A small audio frame classifier, trained from scratch: 39062 training examples.
Rows from block 4 of a small audio frame classifier, named by matrix and row number. Rows with one number belong to one neuron. Each number is 128 + 32 x the weight over its row's rms, rounded and kept within 0 to 255. All counts start at 0. Numbers have three digits each.
After each neuron's rows are labels from the 100 clips, of 14976, where the neuron reaches its highest value: "top examples" is what is common among them. Only what is clearly more common there than usual is listed. The data: babble in 24 made-up languages, each with its own sounds, syllables and stress or tones, from a formant synthesiser. In brackets: how many of the 100.
# fc1: first MLP up (model.blocks.4.ff1.fc1.weight, 768x192), inputs 96-191
# fc2: first MLP down (model.blocks.4.ff1.fc2.weight, 192x768, transposed), outputs 96-191

fc1.242:182071155131081113177162067115106124171125127098117130131098104107125105104201109165124130157145136146109105151123145123053142121139138090127139130152160135164044131179115146169117115111130196105147144120112138127179105127087156131094104171138071098149078086073108103059136161157066129144
fc2.242:159084108153100076147119166146086090136156096109087153092109122165164130141147164129160149066147124162145098128151145172110107156138117146157179130161131114103137115135133113146101117115099148214126173132165167134167141116116076126119126129179097119147136173110099145143147152081144144083
top examples: /ɛ/ (64)

fc1.458:127161180155120094129160129166175124103113117172116135145122122053091069112148167142196087104113141159181139115165135151135171126074137177100123069148163146162175152146108114074119112068147193137110199132118113177159177112125190111129079109169187121131151121124070045056147154116088085165
fc2.458:103086155146114098138150127121086140191162113183080137068170135167108118146163113166125119044092180173128130119132083116106076096125094172107099096156116060111169126130160146145133199129137044201137105137125100155136148093158157132162147116072204122115144106096178077148094065152168127100
top examples: /ɔ̃/ (55); /ɲ/ (26)

fc1.346:126200153109155115165182131134084071096120072126059145059141128123148157129125166146166132162173122074108179092114125155125117089134080134124145142133174069117114149175124109201135130134131118083124147149088144139171143128149146172135084197080167170159143166109104167095137126079121157154
fc2.346:094133172093173099136080125168086095219093152086133166111181140115105087065165103083113116133108132137166153146158126144106119164151126157193048127123097097074113116130139193183075131122113166135120104158080112071114162072139137112145098069070072100126159104152117122121097165108104142110
top examples: /aʊ/ (81); prosody: stress on first syllables (57); /w/ (41); /ɑ̃/ (32)

fc1.1:151126135137140114180138147092144122141171120108144098083147148106123104095089136113120088145095093205045131076038091126095091154137137107158110085144170085108122153111101131173160177203048128118180122162108065114109150131115131089114089093158186106115100176042150083114169119100132111153
fc2.1:064138158133109082151144136089156113176077130104146163130152116187137114165183156125138150126127117100084135145072145171113168142129125129147133121136124105141164136184171126123131158123209154127138103165142028110131093132097160135121130125155131106167117115114164153166122098108209139160
top examples: /æ/ (59); /ŋ/ (48); /g/ (34)

fc1.754:157135149143087117095121156134129149167102157125149173090133144064107180123127144101165157138129207121103163127164113060138049142184121145124135115122190126094113128169129135109120165133109133110120073160094131171113123072142175138165205152101116117137185119214143179115143084170135122148
fc2.754:091093139087050138110096107130147128133079138163105156085078052108074120119110106103136137114097121092135174109123134098117139155134170111113140112120142140176110113165115139153141155206106153147086065128128131173126078092172154099174103164100105176128186071144132105051150157129167099107
top examples: /aʊ/ (88); prosody: stress on first syllables (61); /ts/ (50); /ɑ̃/ (49)

fc1.638:132185090118138131144131169165180140145131128095077174077180199104123135121143120139185102130111157166157122101102049090127137125128110116142144123105134138096103078066125101156115144151107117123128117105124132135148078141152164107195180116147112154171157078107096121161136135075137110139
fc2.638:096076165141127099111091129134084084126139157125128181119128106189111153114121109126096157169125099134153141117113132165143105165098120084105158124126121220164044116138117076104181101170198160134184083158142130125175101155156114120112098118172134098118125139143221146157131097147153134137
top examples: muffled (low-pass) (89); /f/ (82); prosody: stress on last syllables (67)

fc1.31:141137095156121104076142153085167152089145111149123106125128134123115090116090127174154128172145136114112143191135138058143102111179158155135106112135087174154060091185107118097122141152153128092074101168098158134108103078177165107176116183107110148160071141098147135089119109108125112089
fc2.31:116168089151115136119143089124136123178111108096123097159115179101178068073136121107030153163187144117069114141149148154104107168188172148153182130148113119150132163109126096109140124072122146154134120101104148154066167164142140145136091119133118089146122156099162125113191109157102156091
top examples: /k˭/ (37); /ɨ/ (32)

fc1.710:123126117102071111122157104091089093151095088149092112124083111150118128121071152112026120086150108161144131151163135109177102121090074118094127208098144104200167100093095116143118147133154189174110116128160113117125137125129155105159102145144125191095085153118206117127116136099087144196
fc2.710:146123142128118114137109119105114098097146134097164137189137156101110155166122127101130137157156126078142138169145139116129152116148107099085067162174119139204106120128107133132140121122120148131087140096085109122148144065132057133079118086080156187199154113095143178079096095174158096124
top examples: reverberation (61); /r/ (54)

fc1.378:159093151126093067110141135163151130154146094093148111161112125088134134124130145076091125114169086128117101099127068199095086125163141086106083184117155111096118193126142124111132153093116112124107143181113170134151098167162163206070124090192133104122094156168147108124166079201082164160
fc2.378:098106120112111175141139124111098118110145088112163146104187025173156113168160104133086163137095097068051094166165154113130074111044093116116145152142098171099146173125151166108133139151170055127168107105118147126157148128085070211173154110121116129105128165099154095146157108144138075118
top examples: /w/ (65); /æ/ (53); /aʊ/ (44)

fc1.764:151161117181119154103090135132105171103126154136139127191149103129124104078128103106121097066105064087122137158167158110183094190105126122123144107116152144136089174188112146144099087096150205091151124181097131167109127139124142118145162112150114144112069144146118135133076143083050100131
fc2.764:115076143160111132137160155118121168151163102119135230100084098079094145080145142145134172146130088107116111127156112125163157110141098148157142128125115118192117123127117119100120091104146116122098131139133157141123184104163116167127091150140147163071069128211183076197120169149120105209
top examples: /i/ (32)

fc1.372:195151091098169141126153137109126132132154074066077167112058166164130147179129145152133156174172149050130146150106147123141131145147144042146140155082086106095144016136123114109072103157151144090173157077132100185084159112086115181070122108126101107141149124132058142142173085167120086189
fc2.372:087112098123128174142088107108131112135095103137119092082094090124168111172133097126135153109064120192170133084161149073162135098089185097101164152127091086125116119108149179103130172169096150161143085128118149157136121172174149103125103171125110147164087160140096178085133189130111165063
top examples: /aʊ/ (72); /ɑ̃/ (66); /ts/ (57); /h/ (52)

fc1.187:151131085159125181198159144143158181108106104149155171039204112142087170156121111117085157132196080105145092072187125125177158144073147077133143141159157145101160168201133147115151087154123130092136165140089126134184097130140105167113142117134070115134148081068137110152143149157134114100
fc2.187:116095136121105075180126133172120115089134123109105102154140144136096045103105093168162087128121067148150124161118148132076108140159116118143131158090141115077170115154184088098194138126137102128116133092225082141138118170118132143129079182086091107136130116147187073133146169123133174144
top examples: /ɣ/ (96); prosody: stress on first syllables (54); /ɑ/ (41); /o/ (31)

fc1.254:126090200162161181097126128154081090127162084080091153106144120114182163120128182083097112139082162101097182115140119146100065114208150149145171085181124143036137140117126140105139130104137148137178120098150134165107144149123151082085144135157077132066138170089166093098105107198102132130
fc2.254:082122093112094188097142121100106119112118080185137125114161089068101123141119095133158139158118151127134147108129138133137135108137075121135111146167120106115140139106196204157175163167097130129094129163145149069108147131117127096116131145142134132118127114045113103078094074142126180156
top examples: /æ/ (100); /ə/ (47); /aʊ/ (43); /ŋ/ (42)

fc1.439:144141100083159146135153128090146132091130102164092145163098177120094089172161141115179085117194081096072101160153161132091114164114144132221138116122091116141098131169100152062155084195152146155106109141150116166115150154147064156106132090125126143122094143132117111130111163075089046066
fc2.439:155104104190076094153140083067136206130115062087103101101164117103154118138077174100157123148137122133126133143156095119126122211119145143115123133153063122133140157150132152133171163141164178116124117092181128142064154084192113147134134152130139181127121166096163129161136115098181107184
top examples: /ɔ̃/ (71); /ɛ/ (48); /o/ (34); /r/ (33)

fc1.388:114109141146155158144069215174149132096172135083170133130099164153134149145098141092094126109142128146098112183080150145107097124122136209142031137115105162124140132136170131156099110107076137116165116108126066106080148137120177127144110105161087123154095101080072146137142133125120109054
fc2.388:073102131135080144046111179109101132070113124111145058084130172096089162158161066119130158147050096107100128118126126141143153166223158106102151160121175168129088063114123104080111165161179122141102148117176102122151094152166135171159102183176130088130145111145130155031106154144203124119
top examples: /k˭/ (44); /f/ (32)

fc1.241:111064149161137105071185148149141153176126075166128098117186118159142186114132141084104142144177130139109146102049122113182158165149132159122158150144124193154135077168180143103090137124115144095158177118154094158154083109082178117090125205113068155112211061143160113097124094128089107137
fc2.241:078145106111076181083102115073073070173135125135179099146106091102110094101148149105104173099194187104155144093133123139165169145083114116178135118148086120036126168127202222128076161130085084102134141099100085181080144108109098133105109137099075127116156170124091126172139144181116141090
top examples: /æ/ (52); /ɑ/ (37); clipping (34); /ɨ/ (32)

fc1.150:134067054151163152126102150134189092145095115141140159128119136136107118080131084151144088129146159057165139139139122084135103109108134150105145153119081129164137120071148162131102186114106159126182141094114073117103100041135136144119148158155135105118200149120102178122174151115057166134
fc2.150:154120130105160089092179112133089147123133139181163084100105146122109183094107127173141083162086046138125101108115175162156108151123170116069117109081114114155159125160173095143183142149117140108126147156140121087080107150124073164106160148166097101101121122110145171113092162156081108107
top examples: /tʃ/ (56); /dʒ/ (51); /ʒ/ (44); /ð/ (28)

fc1.481:133171113203139079076089119140174134082114142126167105105142147108119153147143101060138147077151096106118109117136118089051163149101137130102079093137121141183125103189149105154131092204143150088185052130134094122091146083139139091065153183103108098147145106162148148145152166149133136130
fc2.481:121106141128101114108150112196152125126102120193126150070103148129155121079175104117102076091145131176161190072166071138143128121098114121110172142096168085154156121168173112128123093138132131097096185157170117108080088159121115120150166140067156170140054170189107150111139162123151082082
top examples: /aʊ/ (75); prosody: stress on first syllables (69); /ʌ/ (45); /n/ (31)

fc1.675:186134111138114128137117130134116082183099120157154144074098145131127102087109094167109128098116129107135168132131136100108124124163110146112143223175097201166113138147125120078142103145139148140149086163125118089173140131128119131112162106154142110090130121154111175120103109109088070125
fc2.675:091132108150121041063154117107124155108131078207066084162131134034149133151122194113138168176197144109146080134129154109158140130193186163124117168138082138132047121116066155122169095090180157123094159142135139167147110131116166142115154105092181115167110133189153122074149147097120093181
top examples: prosody: stress on first syllables (53); /ɔ/ (38); /ɑ/ (38); /u/ (36)

fc1.3:092137157067140103104156161133141147146151148165074133159147066122152136081124142128137131168152137068101156136101142170147095106149169085142064085138085099058112095162219167088199146145203149139163129142165120171153131175161157173084166149119075140125112123079051150121119120147133129145
fc2.3:124127135124136114148133138086116097114173116133103099118144116118156102127195112111134162139093130142111138076179165094188118127153135122139160109141114108149092145096142174106134088087105145122148149053239140125128118209138091182160153129146134212137096131154125105120163152095099131145
top examples: /ɣ/ (35)

fc1.657:083036151175105106124153106136124134113095135138182098090056076133109141156146097124113110146132096118127151095077076105112162158151150177168094123115176105163128164185157153161144143175136128116136099159096192102167138117067147094081065119089134126123137175153124105209089144126146132111
fc2.657:107163174114136099126122152121124176117151152175132184091051171141133174148113124122150098109144154100090140135123101125097141057099160139146169148077179104152146151081094114158182087065107146164139051150098097158139034174166167114134126123073079091080124145152121132087188118127128175102
top examples: /i/ (56); /ɔ̃/ (46); prosody: stress on last syllables (46)

fc1.82:130096135104127129153125149175100184092101140120118066120132172174133151127183139074145157055140120163161150159124164132121185212103135173082074133066138086141127140174147098085104084114154048102085097133095103084118143130094112094126133145111166155136086097165130146158176113143138101115
fc2.82:159152176111089140098132137132154142071125139114072172076147149115118152116176152140140161159145061146149119097120139147131161095125132121170139103181156163167130087148103204135130116106103121113124101162129116171120087109124101040127087115139135113183061097164107177135068105138118131135
top examples: /k˭/ (61); /g/ (51); /aʊ/ (43)

fc1.179:104029138118195143165056139180113133113067139119108121112101129095096133113146143142069126119055113141136089122150093128160148181126064094089111111117109141088221108091159088095152139093123145176101105178090173141105162146108163130125142150163117100177118194092176101164134067089065162126
fc2.179:171072110144079126142116083083144135115105146102121151074128071124110187111204185192163131179077098057131161148116124080158111164128146116149138124125183121195173118114130115123098077070102129109138159118061120123109138079072201146175186116158088147083150074128140137149148091107161142179
top examples: reverberation (63); /ʌ/ (40)

fc1.11:167132130111148110099161174157070175114089113132118094133127149109091140128150139141116134138128144146061063175107103172169099137125104170119102145132143161149141124149129125129109107118067158111135046121132110158067077120099166147129150125145146153106126145094175128106077155117054157039
fc2.11:159127104138084148086107128144116213094151184114134126123079168081134161085046192134146126109128126092084127096099144142182084095107049114114078183113164194170158118139156164074111105125135136119100151156139043102148108092125183134154160150091119167163127146126101122081141087180123178182
top examples: /tʃ/ (60)

fc1.421:155123105101155113124192099093127120124117107164105130131144213134128113111143107166219139145126152191123109100082097149123090158104162168113067120153067094115114130154129159155158153107147149108126126057127105081075118192135102171127135156145110155081178119131174107133153127122171126134
fc2.421:076123118157062166050066087181116064106184158085119108162118185178120136160148183107146176145136155096097105138090143098138127094090111096151173133129088147101156118087136065172127114079126105106167128139177150123131101179156130121118143063133105129119161095115107132132189087160091149184
top examples: /tʃ/ (56); /æ/ (47)

fc1.767:119129180153070183139141166154129218149117087115128143118155127085130162060089161140150121143071137102173078111178168179146132118121140140114177158132147103087202088140071123129087088150128150155117086157093127094179170108137155080112154097130114083203130185123097121142151070155044162144
fc2.767:142118120156168150085081118106127125166125100152146131147119094137095163075127103126152152200093126160152116157146081196140096167086108095139147129101133101156134127145100116104128097112125154139118120135085080168130057083156145195129114113096119179135166077120137134186168117131111077086
top examples: /ɔ̃/ (80); prosody: stress on first syllables (74); /x/ (70); /ɛ/ (54)

fc1.171:123122146108086131050133091115119145157158100126111128118148190120106194120146157115115103116090126154155153199099159089138107183111180145103157100142151103105182122108114146184156143209146106117158170172106122126165123145125094186139108124162146159130142114179129156171142108140069146152
fc2.171:119177112116140130142115087128219146106079155105163148115070128122091115116191136110093062118134162143153098170102141172121144099076182122156147112142166151124142138191075110138163157079132127145138154111069133152108124124150130131115144124140202138159094160129109109095086186121155149112
top examples: /aʊ/ (52); /f/ (45); prosody: stress on last syllables (42); /oʊ/ (37)

fc1.287:104133145116133107100124097119125135132132111113051163140114150097128185161161100133151183150115132113051175105113162207094110124170161088088113065157094170127170127088130124136146163156094134129080170158124133138120172144124121171145114187111102117045091086115105114102128139203165108110
fc2.287:152158146083218115161096147138103115126106141177136086125072119150145120179111122035097146129153151143134084147155114095087188106125146142165148145161108136102140125137127123121142135162145069179097107097079126128123092194167149136144117161062138059103205155189146117118109115179077133131
top examples: reverberation (64); /θ/ (42)

fc1.738:158181100146119178121115138163104067137220079125095154139163161148158095104121158132143159075090128162090098166132183110085136163134120092116147109172104141171106180141163141145171043189175113103146146145149083135127111164134171137135100165122098136168117109165086165130137123125143088175
fc2.738:080118137191103119151157076176108159140094173110134109119122117117163106104122089158121117119123104170105140125152165127100155150103150149156146199183098099126201114126138203097135190107125147148089118099141194111112116199119153114102163165105099097093087179159092135114126151081123175153
top examples: muffled (low-pass) (37); /dʒ/ (37); /u/ (33)

fc1.371:066140150105114116136087127115108056160192104137127156074111089169144112121168194155092078126143195078100169183128129069167090093103121097118157155202130150145155144136144097160119092107082109126202089120108162149124113048069146128123157142130141115134169151152108140139099079098121146158
fc2.371:139056091126208095141120195087087163133119125133171109158036137129102044132172091129130118145134153110164122072148130080153154148117195120136146134141105127166155181161132134169139108155123162134138153154095123180106120131037135126125128159125132107161154131158132144177097115164086091137
top examples: /i/ (55)

fc1.413:149039112162115135080110149128131146161158164136145116102103161137115168187094115102067116122085135094080183124119121093146117139162068118131115089176201154128131137204147124098111140139125120119118129109117108109116134111131150095123123089113071112125113137115197145121143115096114140137
fc2.413:113122084089149107152127123131147154116122125137135090127101170149120101143089158133141099084168187132087124124087136107153166091155134140114166126110115109147152166085162098123140140117065134095096086154120118033094189123159168104179162120171105138116143136076118093131137122137113119147
top examples: /i/ (90); /ç/ (55); /ɲ/ (29)

fc1.17:144111105145074117075080169123122136158107138189114089089117122076109116108144191196096124130145148099092071210164154114101182140126100094184110189126148153092162090128140144187114139178132147177103161124095113144120036107114162115123163075140128176133165116123067177111108146216105155131
fc2.17:148136168193216102130086100122142187133149180128177094156090143110142156108147145154072162152096101113087162134159133073129125093154119094147105096131096139125099049083148131143138111131137150112088077179163183100115127101188117149169189100074145107202038097136106156090129143165109097087
top examples: /ɑ/ (89)

fc1.495:159154157122146111143145136078132156110188113107127176146167139149188056145101079114116187110132127168103120097084092176158095164122109102098107156110148146113153076095208091065105184082177112142183107138139133169130136091153122143087146104090137160123129103081105135094165126153146163137
fc2.495:201087112133108165094102110155112120160136088089116175190134114111212098134144155162180125070094103089085139088140119103137164134145161138157174093106073151172129147137109147170125148104112125178130138105151121121156088143122121152123116070100104124152116135084116163173094161097149155142
top examples: /tʃ/ (69); /æ/ (60); /ɛ̃/ (37)

fc1.194:184163142126142151084155161099119082104147165156141132076043165093136155119145140162153144105156096126195083123170145107181129134147123128077153076122088125140186107229133125165153117162117113095160089128094078136170108129183152146124179125104166084115139158106161089089150053112079109190
fc2.194:094134073167156139106130106125146118149147120119116091069124147104102171108150106129128155164151080082151176178076173160161137167127063121198111129121156129080153126141149151198118149107117207155075142124145154141139100071122124112088093134152131144159152087149164122148128096160169138137
top examples: reverberation (81); /ɔɪ/ (51); voice: deep voice (51); /ɑ/ (45)

fc1.745:120195122129133148181096148134080130075180112137132117098120078112169081107079087109166127122101114132100145145122103068130088126179126112167143078104070094124164170083204065111138134103174114120165130165165145093126106177159118164122070131110110092132112135141155158143085117104148107151
fc2.745:148137118142130130128129147183106096115072117147106147074172112087141156051116093101092169072145151118120162160098109147120177126062108159185155118100166127173186135158100162124096141138147050133155172127142112101130111154119164146138111145111103080080202129140148115142187134130196091106
top examples: /æ/ (49); prosody: stress on last syllables (42)

fc1.47:155116169070188124104119090086123124141160121086126103106102195150156074146156142091137161173051169167147125177169113100147080157108097124161165133116117127111153165113127144149149131153117163123068088074141139118129140113161168106110192113120063078072142143131135125106139180097175174138
fc2.47:126131109113081127128146118069086120092136104181145141114135143155141056159130106123122093181105089139146167151110120114181097148177083098117130149152118129145224109137136111171156093148130197088132125175147140097114167134160160143113108117174104135132148130135156113108110105151139093160
top examples: /æ/ (100); /ə/ (56); /aʊ/ (44)

fc1.190:131128124114114118065060064173135141071180142111125223096106089114122119103122160131113118075134206112130117127169135136058088146147079179176127133098151131103107092129128115095112118102121168116140158121100121142178103133102188118162141098150109094151131121118164188102148072164074161174
fc2.190:112129110173179168100138169100078177125092089113140098128145143161081172088087099105120107134112060124163142138183114107085115172136109175143160135136102141193032131164113062162121139123206091141131087119147126059126118143068122071187175102136112120160106105128100139118157144176103142093
top examples: /ɛ/ (47); /t/ (29); /eɪ/ (26)

fc1.308:077119084154199121180148098094154159074123187179163155131131123126131169077156104108131139127128150115113099122144111125116119132140133117158111171103153177145082107201149104087060144098171179156086134087117122086139114177173129077166154138139161090139157141160064079139161121096206109090
fc2.308:169137105128136100136112147162138118066190146110156131137132119090146133109137081156139145130173106157160084140155098127073097020143107145127152112083161136096147134149144130132096107131110141085144109164174088123157156185152136123168199117078167079050084076116136118147160125153093193182
top examples: /ɣ/ (61); /u/ (39); /x/ (37); /oʊ/ (35)

fc1.545:051149141129057145060113116120185134142122085112096121084102172122130101161173101126140108060157166053132104113124133078136090101134192115158133148198164141139122134173128114162132120190089128179101182101083140128141176148113140116163144056128148095160111149097147129073142140161166130180
fc2.545:130126108139094132152087192099171131126149055111158130130127112144144120163182134160199154130139114147163082138178143113105150113130146117145165055118113184060094121153128148132152069172117145069118148085153139089125101132112094132099182145148174163169106119089097079151111111159116102130
top examples: /i/ (73); /y/ (42); /ɔɪ/ (37); /ɲ/ (26)

fc1.324:081147157186092160128111130156168195147146120169080089073122170136103085133104121109112123139100217128190184116141116141130185115113134164135056117106175162123128109097112130093148105085122085144144127151099131182200208085144185095087127115113155074123151101137133149137099092117085108180
fc2.324:113169117113161100107132100094159147110121146118133108157123106136118104178118117062182121137099116104098109071080126198090091157128181137165114110168112068118067094088140128204143185104141081116181137195097100145114070132140140171090122162136101161129162148113141110069100124153170163109
top examples: /ɔ̃/ (57); /o/ (55)

fc1.75:133108154073211127145100114119157103158150148111139140106107134144167104165124144161102135104085141059098143200146155083110137177090097122142112089103102139184114123105108158130133134033163179082163153130095159210158120155109062138065145159064173134105166131154118081177161098098144178123
fc2.75:138090128127121174112114125126155122100135106163124082116121131143175113164077124168148124136147112097136137139087105108159073122123132153166166148093108104146116149112089106088121190132103119134119161148125129071133203104130093098088142120135123115148164125172134181086131113140179079104
top examples: reverberation (97); /aʊ/ (76); /a/ (32)

fc1.215:117193115147110115108099169093160165171154117145145126101193143120170114187124131141144130160127106137085071100140157108133146084144160075131133108154151110201127132123135141085194209135071112129084116145120135156091150118154110109136191139062152148160126093139070047143078133138075114084
fc2.215:142118179099089130132092124113120131152150168150164116102191069093155085119058173131122097184108149039146120117103110164113101148146073113150169071116136086171130109129141104146137058133143087128118148121143156163107108084157131199099103100146143177167082119145103076090100088139139138157
top examples: /ɔ̃/ (46); /v/ (36); /aɪ/ (30)

fc1.201:194115149110154131076136114116086089110154110136153137047171083119132115095118154159150139134139105143143178127160179138098106120149140156099090091153098180126149087183187088097147104126101137120150158112120169129098097122095182058124136116079071131076104142090130145070173153191127105153
fc2.201:109158081109100108132109152149100152105126148130080197090202154149147057131177182086137111165056140134126072152157151123150111148153154120146145146122151111097145156088139125126099153169138139165112134104152124139118086144197094120184113099142136125149114109166140087088124167125117121079
top examples: /ɛ/ (98); prosody: stress on first syllables (63); /ɔ̃/ (54); /d/ (42)

fc1.61:101189169139177164161142086164090164141134153181154123145113129123100114162157063127131126133083133148150089162107065140119081100135142114126133074127147164134186137102127137112132103169132126111154094091201101120131146130144160099134191127117099170162115083170147157144141058121127096220
fc2.61:126179123159143143148127164153098094107136161156137129118124172102138192112156112126163111136163169141137145133200137086130140083161090072086107107168153179118103144167052156113145153167138151159157125128174120176082114169101155161077134109077154118128164180127097114165193132114097141074
top examples: prosody: stress on first syllables (71); /ɔ/ (59); /u/ (53); /oʊ/ (47)

fc1.570:168140126130125168182090080066080182121093100196174119175199076099132187160115122159149129083122162119155102122115126125160104084111132123168124094153120121164127240110088104089078133131110178151166165123100124096156168121098129179096138131143154113175107107119094124123097150175096153117
fc2.570:114143148125073128110164110110169184123136167106121095153127114135142120146157109099177144101103149115142144132187182187162139133127146085103187100147111145191085141110115099112157154193126141113129112147086110190130098097163163134067105180134126150092189116177148078074128110180108156097
top examples: /w/ (48)

fc1.367:090147140073200152056183144123128130125108123130137141082116165157101144155152187114128140165156203133137112108184090142140117116085134132108124152095132127170196148183118183173098171157169109113109116050105203132122152127131167148137109165114129122142173139090159124141170142130130147151
fc2.367:122128099095158131161083056098141176127160149053143191036123144132146084160136134107112130143104101124098234162114176090157079114129124166146121102150101137100131137149153152149137128158188169122123123194119080105145106115147087115168108122131076130177164184129128128121146158122114105082
top examples: /ɛ/ (45)

fc1.373:152102136085133121148123077119078091168139104140139149084164128117094187131112138068096109152159119174093149107066159124146133105126095152131126123123152105133151182130135087113151118147055190099137168117181114089161141139168146124157127137159160136080133098152171103135062136106074145089
fc2.373:150141121123127163143164167123103144094160149178136208138149153160133115149119142146122117106119092129153097068130120103204123079108097153091202121173166116089093193175132132129107086158098099150157091150135159091078135065110114112116187055084107111132142141133155111088154122163107107145
top examples: muffled (low-pass) (53); /θ/ (44); /ts/ (38); /s/ (33)

fc1.244:178108141132154179078111163182124137103167119141085132101112117119073123090072179121136125112115092052143157084129093140134092104119156130102147079154124133200061138160093105090151094152178152127168085198134159025162115132118133075119162108104156177109108109135146100067162134158152141136
fc2.244:102082106125064101125139187167139114118132157149130116080111148103107141120133140057153122135131128065131145163081145139156076078094179118187146079109157126151137116146107152102105172188196126096182125137170138118114107175101100125168123144121120143155125095192140170108142111153135150111
top examples: /k˭/ (81); reverberation (71); prosody: stress on last syllables (55); /f/ (35)

fc1.411:105126135110127065125073180123152156080185083185109106068077133077107119150169122157167145112036148199136141099144127152152126103118145065165107155122120143180124143152183118183105154145092172151086132180138090184101142101142128180152093173100102150167139101082110074124132131190187158097
fc2.411:144088151153061091110132141111154146144064148124121107075116113097105076127163137097131122119086141123155116142099108140134097136115062126146107212146163109134112166052128081088145119170109108114127153095183164104108135092137109131162136134154105157145171062167138117093159176096071158131
top examples: /ɔ̃/ (68); /o/ (41); /g/ (32)

fc1.700:147064139158099132189145107117134108067119058072135125137196112077137132106084076117137110109122159216159122185097146132130097107114103115162117105101120096144126154150155097132172082131171167116066106126189125057150115174132173170096140126122078095123105104151168125154135156121107084177
fc2.700:101064138109137160106093150129165139110146095098147133101175119117126077068127146121145183100106144170124132191223063166126116140130152102183167167107088131101192121161143199134099068063101115136118155071149137091085142117152178143109113086156060127184142082114105156124109140127112158102
top examples: /ɛ/ (42); /z/ (37)

fc1.222:134056124211118092149108134119112136142107121182112151177126118125170135093140112120120161109130139161127134193073172119099171111096110098100102126143131145136126106122104186096011066161150147168161168113133126088163124118114102143154074126109110166128148108188171155144132064100055200116
fc2.222:125158130148144130067163130180109152082161151186143113116097118150111144124118153101156080109099104145160121085132088126091192113098120156110130085151102133168150128145160180131148105143143102154170152132155090173157138173149169148144158118116061145134110177107119123122097150046138157135
top examples: /aʊ/ (90); prosody: stress on first syllables (56)

fc1.506:180108076143124164123118154078143143106116148166127161112160129119098144124107184127172141086044147120148141192070130104113187136121124138166173141095107168136119093140139196101132134077123151112126076108194103153111188162065206090096102100158128123130062113124111169120073078136167092098
fc2.506:132163104109108174081132117128110156116107126084141094090114178092164125125109099143094136129155124144129123146070123092152096094165180145087089149134162152155098149161148090132031146133142137173108054165154128080116184101197132147149082129026150119117050127148089136061149136140132131128
top examples: /æ/ (46); /g/ (45); /k˭/ (45); /k/ (44)

fc1.338:159146093103105104085200118191094117119130168167094089075068124104128109137088100137149130102131139161105151160081124173196170134125134146118167149141167115170141111144158144104084146128104179145158085087142104148150118117124154146097205181177135122145116164070129139060147144123109121156
fc2.338:087106073112159119121101119066149129149110185116115131119113131105141145134126124109139181201118109149149122110073165116167129087080100107157059162122128107098135123169123125207118157133075182119119107165159127069138130108090154204108175127108132162157086135128078135109116110133121121152
top examples: /ɑ/ (99); prosody: no stress (52); /ð/ (33); /r/ (28)

fc1.191:121195104161096163054155092143105087163145143181140155133117112122093126113144155102101130046131094156159083139132144155146133178111153139192160106157123137166151102125084147135168128129118101160142130119139139140156125151154110134122128107159110154152087098147130139117129059137123115056
fc2.191:148107124088114094145146104128060101166185113125092125155114161141113168108119091184128142164122113142185117121052090113157185063133083153162102104182124129146123093122106105117100100109165137119165092131115140101145173156137113132151116129082157094136103118194093124176100099179126109136
top examples: /k˭/ (71); prosody: stress on last syllables (50); /k/ (47); muffled (low-pass) (43)

fc1.63:099087080111138171149092115158081120156141065119141134126136114103072088179129124130146102046172112214152130145076097124133110131116136122100083087093120111186125092089104108064145156109154108108092164120126088092181112126101145131144097133118170153194150174083132136162102181060145158153
fc2.63:115077160186146093098123110178140126101113118138130146103101065162107111107116143120139090150126081124112087149113143106183149117134209114138100092176105107128105132076154155140174117198143148135087068185119142125102050126156049167130150186158187085059117064147139093128142098164092098152
top examples: /tʃ/ (92)

fc1.138:203119113133128161124128173153127101132145066121174116127163108169131101157130144108140126116187108128100161137082133155175085181151110139102132109117151085110075090065194082067069119137106127098078097151100157111151047115122162132101143109096135106125150138109129051133150142174140140176
fc2.138:182124137161107134150106156159089168099121094084135162131091074129107112101145104107117184089149128144086143148143100156188169179109144162125119125134135141114128161123152064131071128097089130117154095108210126096134079119127127143080116123112138128117092118136095190175097174094102144122
top examples: /tʃ/ (84)

fc1.540:100190074091174151084104100082064090069167107090065151111131142141128136121120101065111083192139146100121141169120104126106095118075108117145175156148138127138164124131180164161166096136130126157128072157106129118171122131135111109106134142170141066113183067095134123133204103159120065153
fc2.540:118159119140120140124113097108115193084187122113131132205158147116159151163123090150158131111111085129193139064144086133157066145130065121103144148142137156124145129104132138075083168192107151111115135161149152100079144085143120157149150107078090068132195129166112162106124163147129154173
top examples: /ɛ/ (41)

fc1.212:119141139152102130065140181101120130096170084135106137127089119159110071135154122073100153073057148111178077148172150166146098163157152136154106158140136135097149091125066122136168103187148115111134142178088165121105105130163145163088143103182105133099144150168132090163092067155104132077
fc2.212:162114102113143121096132092086150207085134083172183128149129094120183138166092139102156177113072084123097103159122103157135201137020094110108144111123127149129161126085139087095114097072155150070126091166144111167186139090160089181161090136116084134116128152124191142164137147101135099150
top examples: /ɔ̃/ (91); /ç/ (51); /ɛ/ (41); /r/ (30)